python train.py --hop_length=160 --input="log_mel" --win_length=512 --decoder_block="basic"
Rows from block 5 of the encoder, named by matrix and row number. Each number is 128 + 32 x the weight over its row's rms, rounded and kept within 0 to 255. All counts start at 0. Numbers have three digits each. After the name is the row's rms in percent of the matrix's.
# dw: depthwise 5x5 conv (encoder.blocks.5.dw.weight, 384x1x5x5, trained with AdamW), a 5x5 kernel
dw.0 066:159121116122126146155111126144123091032091104127146075122178067111119135112
dw.1 127:127126122132130126129123132130129114255120124130132117128130132127123128128
dw.2 062:080070122091119052072097109129106109118072117139155143161168125128128133138
dw.3 064:132123134123114125098102104127121147255106125129115112116138131115109105139
dw.4 109:126125133133130121127135135125128137255135127118130138126122128125120127128
dw.5 095:124125135125128125131128126131124132255131126134127121131131127115118128124
dw.6 081:132147143128132149142129127133123130255118125125113146127145119138137114118
dw.7 110:129132124130131131142118136127124113255131132124125126126133129130131134127
dw.8 089:117124117139139133136112141137133127255132130145142133138140124116120109127
dw.9 096:131124123128120122130115124122125138255110127127122128127126126128131120136
dw.10 087:130122126136134140127126125128127132255123126128121126122132132128127125130
dw.11 114:134130124125129128132134127128129131255129127129128130120126126135135131126
dw.12 102:130129122132139126130122126125129123255130121125134144134128128132127134120
dw.13 124:126131124126126123125129127128129122255123124131134122124126125134122128132
dw.14 095:117121129136127122129116124124120113255124114127124125125129128130119141118
dw.15 081:138133118137138129129110134131124115255118145119105123147141130119133152136
dw.16 096:128123129135129119127138130125130126255132129120135123130128131118119128128
dw.17 063:166159149120195113125103128148126126176062181147127099114173115123083102164
dw.18 058:134133118134134135113089090137127094050079117125101081062117128110078086114
dw.19 125:129123123135129138134122137128125127255120122123122125122130125127132130128
dw.20 063:121116103131124121112094125130116084012082120122103068109114134118104123125
dw.21 111:127136125136122127122132128122127119255120125127132129130131127127129128127
dw.22 049:135136109180117157149102153121112091039096092133109071104122110122072123130
dw.23 137:122136125130126121129124130127125128255123130132124132137131130132129126128
dw.24 053:136125112091128115111118079119112092040061115128100074087123139132136098149
dw.25 149:126129124129122123130130126126126123255128127129126132130126131130126130128
dw.26 100:125129124130121128130120129122140127255122133131144126129123135128123129120
dw.27 077:132130130129129128122129122138125136255119115128129121129127134129138116129
dw.28 145:131130126130135129127129130130131128255127126129128128128122127127130133121
dw.29 063:144123154149150150138126139158128167255118134130150104114146150129100126127
dw.30 106:125131126130125119127126121127125123255118125123132119130130124130118138135
dw.31 114:125135128129120135124130130134126123255118129128128138129129124134136129127
dw.32 083:123134123119110131120122127131129136255121135121112135126121129133137136126
dw.33 101:130131123131127122126124130130118120255121128136138124127128127140129131126
dw.34 076:112116138143137092089104145135132136255109135130124116132112128125118129146
dw.35 124:129131124128128127129130127128128125255123129128129127126133127130132127124
dw.36 120:136135123135129138131121125136122121255131123130128123127130140131124133130
dw.37 069:116140122165143131169141165140078038064137088139140172151145134106135136139
dw.38 086:129119147148124129127122127117132108255124105127138135150109130128137136123
dw.39 113:130137120126126121123135130123130123255126123130125139138118126128135131133
dw.40 076:143132139131130149133095148138130129255128149127104099113116125095087090116
dw.41 121:131121129125131130124118121124135122255123126130133134131127127133135131124
dw.42 078:120128124116108146147118126143127122255116116105126144131108134110124123130
dw.43 113:130133119119131124132130124132127130255115129134127137136127128125128130133
dw.44 092:131112134125141132130120130130134123255114132129125123124127133127130117129
dw.45 070:143143125132131123106134123127133111255119125133124087133133125129139131113
dw.46 131:122129122124123126124124132118132129255124117133138133127125134127133136130
dw.47 054:131120103128133106103084102107115071118054108107092058105094122109086102130
dw.48 105:133140125128128129132123124124124121255117124124135127145120136125123131129
dw.49 062:119108084079123120133142114135122090057037098110128072120144119122121136106
dw.50 141:130136126130131127130131129128128123255129128127130123126130131129126127129
dw.51 066:116160101110142143189107137165082129186098137077165132105140084168087098121
dw.52 132:128130129133126125125128126132128128255124129127127131129127125129121132131
dw.53 062:116161105143116117122108116128117059091078117166077078102130148176172165154
dw.54 076:129128131133125129133125141114121142255120113124129147134112132139145141128
dw.55 094:129124134141120120133135119124139127255129127122114132111114116124142122106
dw.56 106:125126133132128129123132126129125129255122133122130124130127124125129131119
dw.57 113:126134124136131126135113141130127121255123125121128139134126120132133133134
dw.58 099:120142135130124130130123132134138121255130120138129131132127129138135130126
dw.59 116:133126123121138135125121126137117121255118122131136119134129131136122121132
dw.60 066:126133130136118099134095090109105111255116108114144110121118135136127133147
dw.61 103:132132122125118131126143142130132130255125127131128125146129143117106139129
dw.62 070:141128106121127118075089145163062074098120141091103087169165142159115086156
dw.63 096:121127122125128129134129124139122123255130137127121120125124121125121131125
dw.64 110:128126134130131130124129119129125117255117132127125136132132126125126130130
dw.65 064:118155113126139087106129129140081066042124140102159148143150121172074104114
dw.66 069:174136135142139147173108141128145156229158122106102089091112184114125122110
dw.67 122:126120126129127128131135130126129123255121128126128130132133124125129128129
dw.68 080:131142118118136131134100119137125140255099133108133118119155131135125117131
dw.69 123:124131131129129125127132126130129124255121130130126123127132128123130131127
dw.70 067:163095123184149175109124195118148087185150111137084128134103167103144155102
dw.71 089:129137136139124138135113127121126125255119117127137128135107120133126126119
dw.72 103:128126129129125126131125120127122127255126129121127123132121129133132129127
dw.73 051:117132141111115099126083083099084099055084098101079078092110113140110128145
dw.74 093:129130121138123125128141130123128131255105116133125120129124129129118126136
dw.75 104:127120124127132131123128128132130122255125122127127124125126125124125124127
dw.76 094:136132125121127140129114119121134121255126137125135148118125128144128132130
dw.77 096:134124111143129120124121139128131113255118130113122143137119133126132124128
dw.78 065:148170205164169118154158145150093091187088089117136154153140107126122157131
dw.79 067:135171132154115104180124152089099166115160048134125105159106121146137198116
dw.80 084:150117095129145117120108135143113103255131138126126144126132123121141137130
dw.81 061:125120113111138130135103132186133090085064047159090110145139119081156113147
dw.82 106:127134126131121123124139125132123114255118133119129131126129130129129136136
dw.83 107:133129128125134122135133142134119125255140122126126130138129134126123137139
dw.84 103:130125124122124130147125133129127112255119124137131126119123127118133137134
dw.85 118:121129123132130122130124135129127133255128130132132134128131127128131127125
dw.86 087:117134122140129121135145128127115132255114129131130115125128148149102140130
dw.87 115:129135130131125136130117129129126130255133133130135124126133132126130125119
dw.88 058:114103103092121112109130123112133126255117121123102108124141099092106100128
dw.89 112:130132133126130129130130124128126132255122127125127119122127125129125129132
dw.90 123:124131121127126128130117135126125131255119124134135126122124138130130125130
dw.91 137:129131128126129125127129127127126122255121121126129125130129130127128127130
dw.92 100:125127125133130125122126127134124126255131132130132126129123131128132130122
dw.93 104:131129131142124129126136126132129139255131123125133139131133123118121120128
dw.94 122:127135123134119124130136125128131132255121126118131135132120131127129140126
dw.95 108:126143129143131126129128127125131130255129126136132133136135130122117120124
dw.96 121:135133127133121124127134130118136128255115124129130126125132131130132128130
dw.97 132:132126122128127131134123129129124123255130127131132124131130133129122128121
dw.98 097:137127122118127136135121117117115117255112112127139130137135126134120127126
dw.99 097:133127136128126125119134121125125132255136130121134135128123120116127116125
dw.100 108:125143125133134125131131125120128120255123128136117112126120130135140135131
dw.101 116:130129130135125129116123134129128123255122132125126129128126126131128128125
dw.102 095:131133111137127129121129128131120116255113127129123134135120121131120134131
dw.103 090:134118116133124122132118131128126129255119124119121128134122120132112131128
dw.104 082:127133120124122124131130125126126125255118114134121124129122142134125126132
dw.105 081:123130146132132126130140145134123115255115127117134135132133135147137131131
dw.106 092:117119116133126130139121129130116116255110121122136119125125120129121136125
dw.107 101:135126116126130119123126136130128131255116123120125119123131127130126139127
dw.108 106:134129124136124136115118133122130122255122115125127127133139126135128133141
dw.109 084:133135126126128132130115151123117129255097121134136118138126133122124141133
dw.110 123:127130130136136135120125130132111126255130116136143126130130132126117127121
dw.111 127:128134120133134122130127134134130128255127126127126126131127118124127131131
dw.112 099:136131120123137118155122109125126120255129135130140131110125132128141143129
dw.113 066:121109150120147117134118128151067092076108097087090046090091127130151149154
dw.114 059:129126128100104148140031131096197127181109083146120095147112138156146122124
dw.115 107:136132131126139128119120125142117128255122132122133122121124127133117120125
dw.116 113:130119128131129123128126126128134127255130131131120129122127121121131130124
dw.117 095:135139122135125120145130133125124127255127136129137129130134140124127125131
dw.118 085:134140130119127138133131131130126126255125130122128150135129115129142132130
dw.119 132:132129126129129134129126126130128124255124132125128123126133126122128126129
dw.120 091:120121130128134113126129145133126131255128137128124136128133133119118127124
dw.121 119:135128124133121123127121131123125115255121120131126123132125132126129139128
dw.122 086:125132147127119121126117128124140118255101127112124125138114136127127136112
dw.123 121:124114126124128127129132132126127124255129124122124129130127127130126129127
dw.124 073:131128178151116131123113109125140118255109143123118172122125130152128118122
dw.125 135:133130128125126122129126125130122126255135130127132130129131124133128131122
dw.126 100:129134125125132127126130127129129131255136135127126128126132131122120120127
dw.127 120:127128131130129128132130131133128128255127126130139133134129132133130127130
dw.128 110:127135137129119125131139131121120136255127125120145138131120121133117130121
dw.129 071:125193093093123100174080116129074179110096133114177087126123114157111099118
dw.130 118:127135125134130126138121134127120129255125123134130122131124133136127136136
dw.131 116:130124128122131124135128131125128118255126124129130123126133127130134135128
dw.132 130:128133131132131134134125125129117125255131126130124125136133134125124138134
dw.133 066:096068086100100136134148149157159146172172150160167162181173141137115147161
dw.134 070:126115150160131128111159142101141114255095102119124136141132130146135126126
dw.135 098:115127125134130132130135145129130121255128126116123134130134123126118128124
dw.136 078:127123119122115115128084113126122124255108117115128134116119118139111116133
dw.137 102:129133127131134128126137133124135132255135130129127133125129127136129125129
dw.138 064:058079107095080100092093128084097093074106098139152159145149137128130130147
dw.139 111:121136126129130118129125129126126125255121130127126125130129134132130133127
dw.140 105:119125128121125127123134124126129118255131129121125127118130131121121135130
dw.141 134:130125126131133132122137132127131124255122123131127120127126129126133130128
dw.142 118:125129122126134131128124119131118123255115127120122122129124126125127127125
dw.143 130:127129127132135125129120124130126116255126127128124127120124129127131132133
dw.144 062:105155125115127136149110159140047060098071091122147155108118151161171141115
dw.145 069:134122144149159116102120142146139112255150136133133090151131155140123118086
dw.146 060:094088105125127097081066108094120083086099122123097061117119113090087128130
dw.147 145:129129125127127127127127128131127124255125126125128125129132128130127129129
dw.148 089:136143122125119125118135117130136124255105127118128138134129139133125121138
dw.149 107:125128127133118116133128125123126126255118118129135124129126132138125125135
dw.150 122:137133138134133133135121129130128125255128123135138128132120136131123127126
dw.151 094:121126126128129125136132131128131120255125119122128126131126126130122121127
dw.152 123:127128125126125127126130126126125130255123129125120122128127126131126130129
dw.153 066:102143097157110120181100135088061113080130061092139109114098096156143157129
dw.154 069:141126160115094163116112130115119129126054086126108060097077113102100102074
dw.155 091:123121136136133121124128128126140117255113123123142144119130127136115119129
dw.156 105:126132122134125129133125132124127127255128124133138135129127130139134135133
dw.157 096:128133125135134124134117130134129121255121125115126143132133122131134137130
dw.158 095:126126128123132122132117126125125124255116123114128130122126133133146126125
dw.159 097:125123133131131126123128133127125117255122122125122127127131126123130141130
dw.160 126:125126122131123130125117130130134115255124127125118129134128128126130128123
dw.161 134:132128131132128122128128133128126129255127132131127125125127133123120124122
dw.162 102:124139129138116134134125132131118118255140118142123128111138136111115129119
dw.163 064:148148127117123153151126110151164200108044116145173099085120181152127116134
dw.164 101:136128124128123122139122126113126130255126123128141145130131131134117134142
dw.165 079:115139133149119122196232201122106120146116102133167132147125137129135128127
dw.166 053:131160115099111116109141117109116117014068117116094087105134136127099101127
dw.167 107:127133126133130131133128116128129126255116116134123128132130131129131137124
dw.168 067:099094106120096120123131111122140047117083039156088111152113142116098122120
dw.169 096:125120129135128121135131132133121130255129134125126131128138134136127131126
dw.170 057:139118112120123121109086104133111105034061094128105060103142124113111107129
dw.171 105:126149128135131123135124118133117122255132129116134137124132133144136139135
dw.172 070:124102069082133115118080070114088070118081099129101081087123134125118111132
dw.173 078:113123120116111100121122120109110109255099135139114111120135133124119126134
dw.174 103:127128126144131131136115134132131128255133128134128117125134127122112131122
dw.175 136:131128127128123127129127129127132126255120126130130127129128129134130123130
dw.176 122:129130128126135128126126124131129120255122128128127130133131123131131130132
dw.177 107:130140127125129125126132136124134121255112130127127131126125133137119125129
dw.178 116:128128125117128127129116124118114123255123119134130122132137136129127124131
dw.179 124:134132134135131136122131123128131124255126125123125134136125120123125127126
dw.180 101:136125120129142134127108135134130124255123138130127133131133127130142128127
dw.181 059:147094097110117138138127144116153079029082073127095079118128137140129112133
dw.182 129:130129123135133129126124130127125119255128128129130123130134128129128132125
dw.183 067:114101132126112151202128133142055088100165095135096100136159118196112132130
dw.184 136:128130132128131127131124125124122122255123127129126130128129132132131133128
dw.185 108:126123134135126120126133131132123122255123130133127134121127124129126128126
dw.186 125:119126130124127122125132124124125128255121128131124117124130125131127135128
dw.187 073:151130122132135137121100120144118099073086117132101013087126126111090106126
dw.188 072:133155121151158130135088143137132132255129141153150126140134139131100126124
dw.189 057:152132136135127136100123121113166174241160164142140146151151107093097104112
dw.190 083:128128128125141132123126132131117122255136133119132122131129129129126133126
dw.191 064:134132133132130126141153160127144141255134140136149124136137110110097114118
dw.192 171:124123129128128127128128128124123133255129127128127131128127130126121126128
dw.193 145:128130131131130129128123129129127126255130125131126121132131134131124126129
dw.194 102:122132133130116123125128126120121130255129131125129136131133118134126133135
dw.195 119:128127130131128127130130128132132126255127126125132140127123117124124131130
dw.196 089:121133125137123123122137120118124141255111118117139115138127134135109133129
dw.197 108:126127124133136133122115125137124131255124122138140133124127132137125118119
dw.198 120:124129117130122125130128130132124123255127130126137128130129125128124131126
dw.199 074:090148230177108130118135137113128108174120125145141193110131133104153150156
dw.200 094:135128128116129119130135129130127124255108122125134121130127125141149130135
dw.201 119:129126130122129132129125128125127118255130132122131137130125121128139130129
dw.202 095:123125124128127133129117136136120115255118129116132126134129130133120141130
dw.203 087:126139125126120137146113120114134153255106126131115128132129134115122133131
dw.204 126:121124126126126118131131128131131125255126128125127130124130132125127127127
dw.205 064:150132123128150155099102140179143094118109060130101057069128150090112096155
dw.206 108:126127124127131126137136125129124131255113127125130127131135134125125132130
dw.207 114:122125132134128127127131128127119116255125115131132125123129131131126125120
dw.208 086:130129132128132143107136116126130116255119130108127132137127127142124134136
dw.209 065:157149135155157104142106129110088046091126089116086075146141147114074108097
dw.210 110:119133135136129128126122127124132129255131132131133136129132130130121123121
dw.211 113:124123137126127129130128127121128128255126121132128135130121132122120130124
dw.212 074:142136128119110155125096128126110111255112127115139134116105125134132122123
dw.213 070:127112104146157105093125201132115076150142110095064113150135100072077118133
dw.214 119:135130126133132131127122126125135123255123124130128133131124123123132130128
dw.215 155:127125133130124117127129132124128127255128128121131131127131121126129129129
dw.216 095:131143123123129129141133120123118126255107114134131117125138131134128129122
dw.217 092:127125124143128130131106128129118117255114128131132148135112130132131140135
dw.218 094:135132126137131132124126130146125146255137139121127138136133122128126124111
dw.219 067:119108128148127137143083127147093131184140133116145169166148145181199195158
dw.220 066:133118159138144144124124111121138116255121112133117184119120130128139142139
dw.221 067:122138059114149124141180124143092119088031104115122142121159111119156155154
dw.222 062:125132121142100138131110112134096103068006142107125107126137133115119113172
dw.223 068:136130152139143187127073121145105135228119115165131098117107190130117114131
dw.224 110:128130131126135131135122126134131122255124126126123128128131124133130127130
dw.225 082:122123104121132118116118126134135130255115132114121144127115128132131121125
dw.226 108:131124130130124129129128128131129129255115126129133128130136132133137123132
dw.227 098:127127123126133126124129123132125120255109122121119130128134127120120130134
dw.228 115:133120140135124122127132125116131138255134125132120127126137126121126128126
dw.229 113:125135129134127132128120126128120118255131123133131119125132131137130133133
dw.230 067:128143179139133130144178156134107047103042118123139148154138137109111096100
dw.231 100:126121120134132134136131136131128128255121141125127123128131133121114128128
dw.232 091:133118125124121138125111127128130107255139135120138125133127132124119127130
dw.233 113:133137125121133128130120114135119125255139117137122141121136123127129131131
dw.234 136:126128130130132132133132127134125130255124123131124119128133129129128127127
dw.235 085:123132122122132122127118128127125109255115130125118130127135129120129129127
dw.236 097:114118113113113121126154126124131133255122111128132123127125132127128132143
dw.237 064:133117064149118096136138113145100058115095073110166062156106139151098127121
dw.238 096:126130123129119132140125120127110121255129109122140132134120130146124141134
dw.239 080:149150121123139122123136113143104107255092129132132109132118130134135120123
dw.240 139:125130121127127124121126129130129125255120127136135123135133139134125129127
dw.241 094:110130134138134120133137133119129119255120124128118120105138127122117129137
dw.242 069:134117110149119161104106122108172130231128083169145113124135198117121123115
dw.243 078:113129123124115124119130122128125130255119137126132118122132119136126136128
dw.244 099:140124129118135127114120121127119117255127134130133131137127121131118125128
dw.245 067:158220160113138128150090114138057115094084119122158090117114127155153118120
dw.246 124:130132126126127129135128131136125127255124128129128123123129131131129129130
dw.247 120:132131129136128129127125126121116129255127124124127125113124130126121132127
dw.248 132:126132128130132125131127128127126125255128125127134133121128122134131129128
dw.249 105:122130128126122126119124135127131120255125126125122116131125130130122139132
dw.250 088:121130144132120125121127131127120118255119116116127161130112126127153134127
dw.251 071:148144120138142128108116164152143242185137140129116116120134111114067102114
dw.252 101:128141147127123133124115109124129118255123119124120129129119133128137128117
dw.253 116:127128138132127120128133130122132135255133133129132130130128131129127127128
dw.254 085:138118120140123141115113124134138141255135128130126127127125134121125140122
dw.255 118:132126132120118124130132133126130121255123132135135124125129120134130140120
dw.256 140:127125124133130134128125126136126129255122127133129134130122128131129129125
dw.257 124:138134124129129133135125123134122128255129128122135126132126122128130125136
dw.258 111:123136125122134131131123132129128128255123124129142126124128130127128125135
dw.259 125:131126127125131126131124131130127123255129130131123129132127132128136127128
dw.260 070:148164096095145159124096185121134145157074159098077173139109150167127180152
dw.261 087:129125142135133132135137122139140133255130138136128130123132124134128124127
dw.262 084:135121128152130136124132131118133123255090126124125126126140128139138122121
dw.263 092:132135123134126131131126120128139141255117114125130124138123130116123135134
dw.264 088:130122127132131131138121119122130109255117136136120129122136124116115121133
dw.265 085:131117134126103128128126142116125106255122107125119123122126123121116141124
dw.266 063:143125123121127134113091110126128103066069100121074041084116135114093106128
dw.267 093:123134124124127124133139114122127116255113136118135133134124123124126127134
dw.268 105:128138124126131118135111122123133124255117126139135140123133131124113130123
dw.269 130:132131121129123128124125129123122122255127132124124128130130128126130137130
dw.270 111:127134135136128120123123130126127127255125129135136135131132129130137134128
dw.271 116:124129130134129126128118125130123123255124131125128123134127120127130129130
dw.272 127:129127127133135130125119119128124122255129119125128119133127128124131129133
dw.273 126:127129132131123126123130128127126119255121129126129131130129124133127136126
dw.274 118:134132129130127125127123127131128123255124130134134119126124130125131128128
dw.275 106:128130127128129121135127124125126123255130116131123133122127129128131137123
dw.276 088:135129122130131134127114125127129126255125124116134155131121125136131135126
dw.277 065:150127202164174143142180163144140114113113113107105092111099101121055097116
dw.278 061:113090116154161115108109143132086088071060104160081152183133139096136148105
dw.279 066:111135097153137107158091139124111029051131101112123120157145123152162127099
dw.280 082:129143124116130127120122126120122117255102116135134114131124122131120129138
dw.281 101:129129124135128120130136131136127131255131134128124127134134126118130126129
dw.282 069:136178151157151103147122141118049138049087101126157103118109134139084106146
dw.283 103:128138130126135129134124127132131124255112131119128126131132124136137120129
dw.284 099:133120130134136126120124127128129118255123131123125129130126141122136129124
dw.285 124:122130127132127129130123121127123116255113126123130121128126128136126131130
dw.286 112:127129127134127127127125123134126118255118125125133130133120129121125124124
dw.287 104:126134133129125121117129129127124136255137130131127123123126124126128129126
dw.288 119:128137123130130122135122135132123121255126126133139126130130128134125131130
dw.289 129:123127124130124128122124131132129125255125125127126130129122131128130134127
dw.290 080:150152125146142145163160172156133143120143120160171179172160169177179168167
dw.291 093:132121125123126112129129128113134113255130129133114131122142119122121143136
dw.292 141:130135124131126129128128130128130124255125125132128130127126128133127126131
dw.293 073:152130111151145136116072184112135091146211103131117117196115122143121179130
dw.294 101:133136132135127135145122132127119116255110117122122127118126127131125134130
dw.295 095:133132114117123123125147134129131121255125121139122129127124140130113128135
dw.296 070:131129124123133134121139119129125139255118134128123113125127129131145135127
dw.297 107:129127132125131126128123125125132123255126131134130137126128119124124125124
dw.298 096:125146137126145126129133139127124126255130134127133112128119125125123134126
dw.299 063:146085114115128080138122129147106109082019095131120106093095142141153112115
dw.300 093:129130142139121127126124125124133135255120145133127113121119137140125139127
dw.301 094:127128127120128129136136127135132135255122126129131134134132128124127130132
dw.302 057:143167100156130124121100138089143101053106040117144089146122127120084137153
dw.303 070:142139151137128141147214207147127119088106117126119199170138147127124116144
dw.304 107:127117132121139118127122126122126138255126125128120117128126125130126123127
dw.305 079:124138125118146142135123156112111115255145127122106121147140150135117125144
dw.306 103:129124120131128128140118129131130120255118130123135129128126129140129128128
dw.307 117:124130123133126119127125133119127135255113116124126118123137130132135129124
dw.308 130:131132127122132120132123127128133121255125126135140122133123133133121121123
dw.309 099:131123129127123128136119129134133127255132131123127124133122129140122124128
dw.310 083:133133127113123127135133115129124115255121116128111131121129123117135133115
dw.311 099:140133125128138131135121136126129134255117134127128120135135130123134130123
dw.312 055:124121091106134113115113128100108058044074115089101109129128092102147135171
dw.313 099:124119116134120131118128123124131139255127125122113130123126123126118126136
dw.314 112:127127129133117133130139127131126128255116121124133131125140134135132133137
dw.315 115:130134138130126120128124130126121124255121120134132131134127119125118115113
dw.316 063:111152136121118119140112150189066132077063088092099082107150098131097131147
dw.317 139:125128130127127129125128127130130124255124124127127133130124126130129133127
dw.318 069:154151129152153128144109152145128136255129138136132127134133124101093082106
dw.319 128:132128123128130125128129134133124122255128128127131123131135132128126128132
dw.320 082:117119109127113105118111114113117113255108115114117108137117126133117127125
dw.321 094:135132132140139128124131135137108115255138128112127110115107133136132132126
dw.322 134:127127123132126120132127129129127126255127129128129134127128131128121128133
dw.323 104:129120121126126120119122134124131118255115128126124113135130127127129132130
dw.324 107:132124128129126123130126122135131127255125131131130125134124134133135124121
dw.325 062:136126131157128123160084153132128113255120128133110115117133137117121131152
dw.326 096:122123125119122134127136125128126116255118119134134130127122120142128118142
dw.327 096:131126127129115134128113132122132129255111118124141123133134126132133133130
dw.328 086:121132101131136122144128129128124107255116122132141125143139134131115142137
dw.329 067:115107113134131121147138102123130118255128126131155146111109107129114128114
dw.330 054:089113104133146095090107120113077057043086087132124135135119124103111133134
dw.331 112:132125127130134129136119127127134132255135131128127125130124128129134125132
dw.332 096:126121119134129119130122125121124135255127134114112123119132125126122129133
dw.333 119:123135124134131118129123135132126130255133132131132127126139133129124130125
dw.334 113:132131133131129127124121130129120113255121131129135132133129126130137130130
dw.335 087:121129125126125138121123131127117131255149107141125116134132136123126130135
dw.336 111:122132119119133136120118117122132127255126122128125126126137123125127131131
dw.337 101:124128134128125132132123128124124120255108108127127129120113133139135125128
dw.338 136:128135127125127128133129125131128124255127130130131128127132124127130130126
dw.339 094:128117140127125130130139124131136146255138142124120132126122121125137135127
dw.340 071:137103110139126137149105126127033103075113064105087073111150144130130146130
dw.341 070:126132131124128125127133147119118132255137125121119130140128135134120135132
dw.342 087:135141122143139122138124132120123107255123121117123108138130140132116130140
dw.343 088:131129122138133129123124139143139121255100131123123121117111123128128122131
dw.344 108:131115131127138148122115128139130124255137132134131116125132141131119116118
dw.345 127:125133129134133127125124128128129122255134132125124129128124126129126125125
dw.346 102:127132131132127120125127127130115133255129125133119131136136136128130123128
dw.347 089:131130132130145134140128125128125123255107133120124118116130126148132128134
dw.348 110:119121129132126129131131130134125129255125132125127127123130124132137131121
dw.349 079:127135137159166118107106133121037090053131112087121115127137108083091132153
dw.350 102:128126119115128133120138120129128119255126128127132109132133128130125139132
dw.351 105:118125134133129122123130129132122116255125124120135129130133121132135139131
dw.352 138:131128126129129130124123134133130122255127124133129126129134127128127134129
dw.353 105:129130127136131130133128130126125124255128124128120119122135129119118140134
dw.354 114:131126120125128128133130131133123122255125124131132129132129127133132127128
dw.355 070:105134105121121141131111111130151116255143133131145134130128113099109117117
dw.356 120:131126122132123130134128137127123122255125128130129132132130132125129130127
dw.357 068:119127077169137105117116186155119067122193130102091128187149121122092158125
dw.358 071:131110116132138115162115124120120076122104100108116087127121177185233144135
dw.359 071:127142150125136143138199142120151138250127107122120130136137100118095110099
dw.360 138:129128128130129123129125127129133129255119122126124129126129132128128124132
dw.361 118:125128130142130125135124117129124144255133133124127128129125125127126125124
dw.362 093:118145130128134134128138126122131125255122113126129127128123131138130138139
dw.363 065:130164134168185136158120142166126160204130180147162106146169124144137149178
dw.364 111:132134131122128126134115128132127130255121127132128122130126130126122131129
dw.365 101:128121128128137138117123120129133113255121121117141129136127121140121133120
dw.366 121:131127120128134133133123127129125117255131129125124121132130125130133127130
dw.367 122:132127126128132136118134123136118119255122122124123116130125132134120133131
dw.368 133:126131124128128130131122132132128116255122124127137122128128135127128124132
dw.369 120:129134126125132126130127130131124129255132131127134129126126130133119126125
dw.370 107:126137130139130131127132128131130129255132129132134130134132128121116131124
dw.371 083:137139133119128131131125130116137130255136135143141145131135114117115119123
dw.372 123:136122127131127131122130136129121125255125134130130122132132127124124126123
dw.373 086:137128134137139130152103115140123107255127135126123117114127139121125107123
dw.374 124:131126126127131130129123125128130130255132123131127131126121133127125131131
dw.375 065:122156122132128095188109125148085200125109171102186084141143120164090142150
dw.376 085:130129126131126132143111122127121118255111109130144139130122125143143145129
dw.377 135:129130129129133133129122127132123123255124130121130125128128126127130127123
dw.378 071:112101080095125149109104104116086021076091122126123109112141128109111118140
dw.379 106:127120130127124121134131133133123108255118118121119126123128126132141128137
dw.380 068:133152100132126103137123139116158148254156132122139099121126167158099099133
dw.381 112:126130130126122128130135125125121125255117130119134137122125124131142128126
dw.382 095:141120123122134134132116134145127130255138129137120123126135128139120118113
dw.383 086:123123124126129124117125121133119114255113124118130131131129128136129129128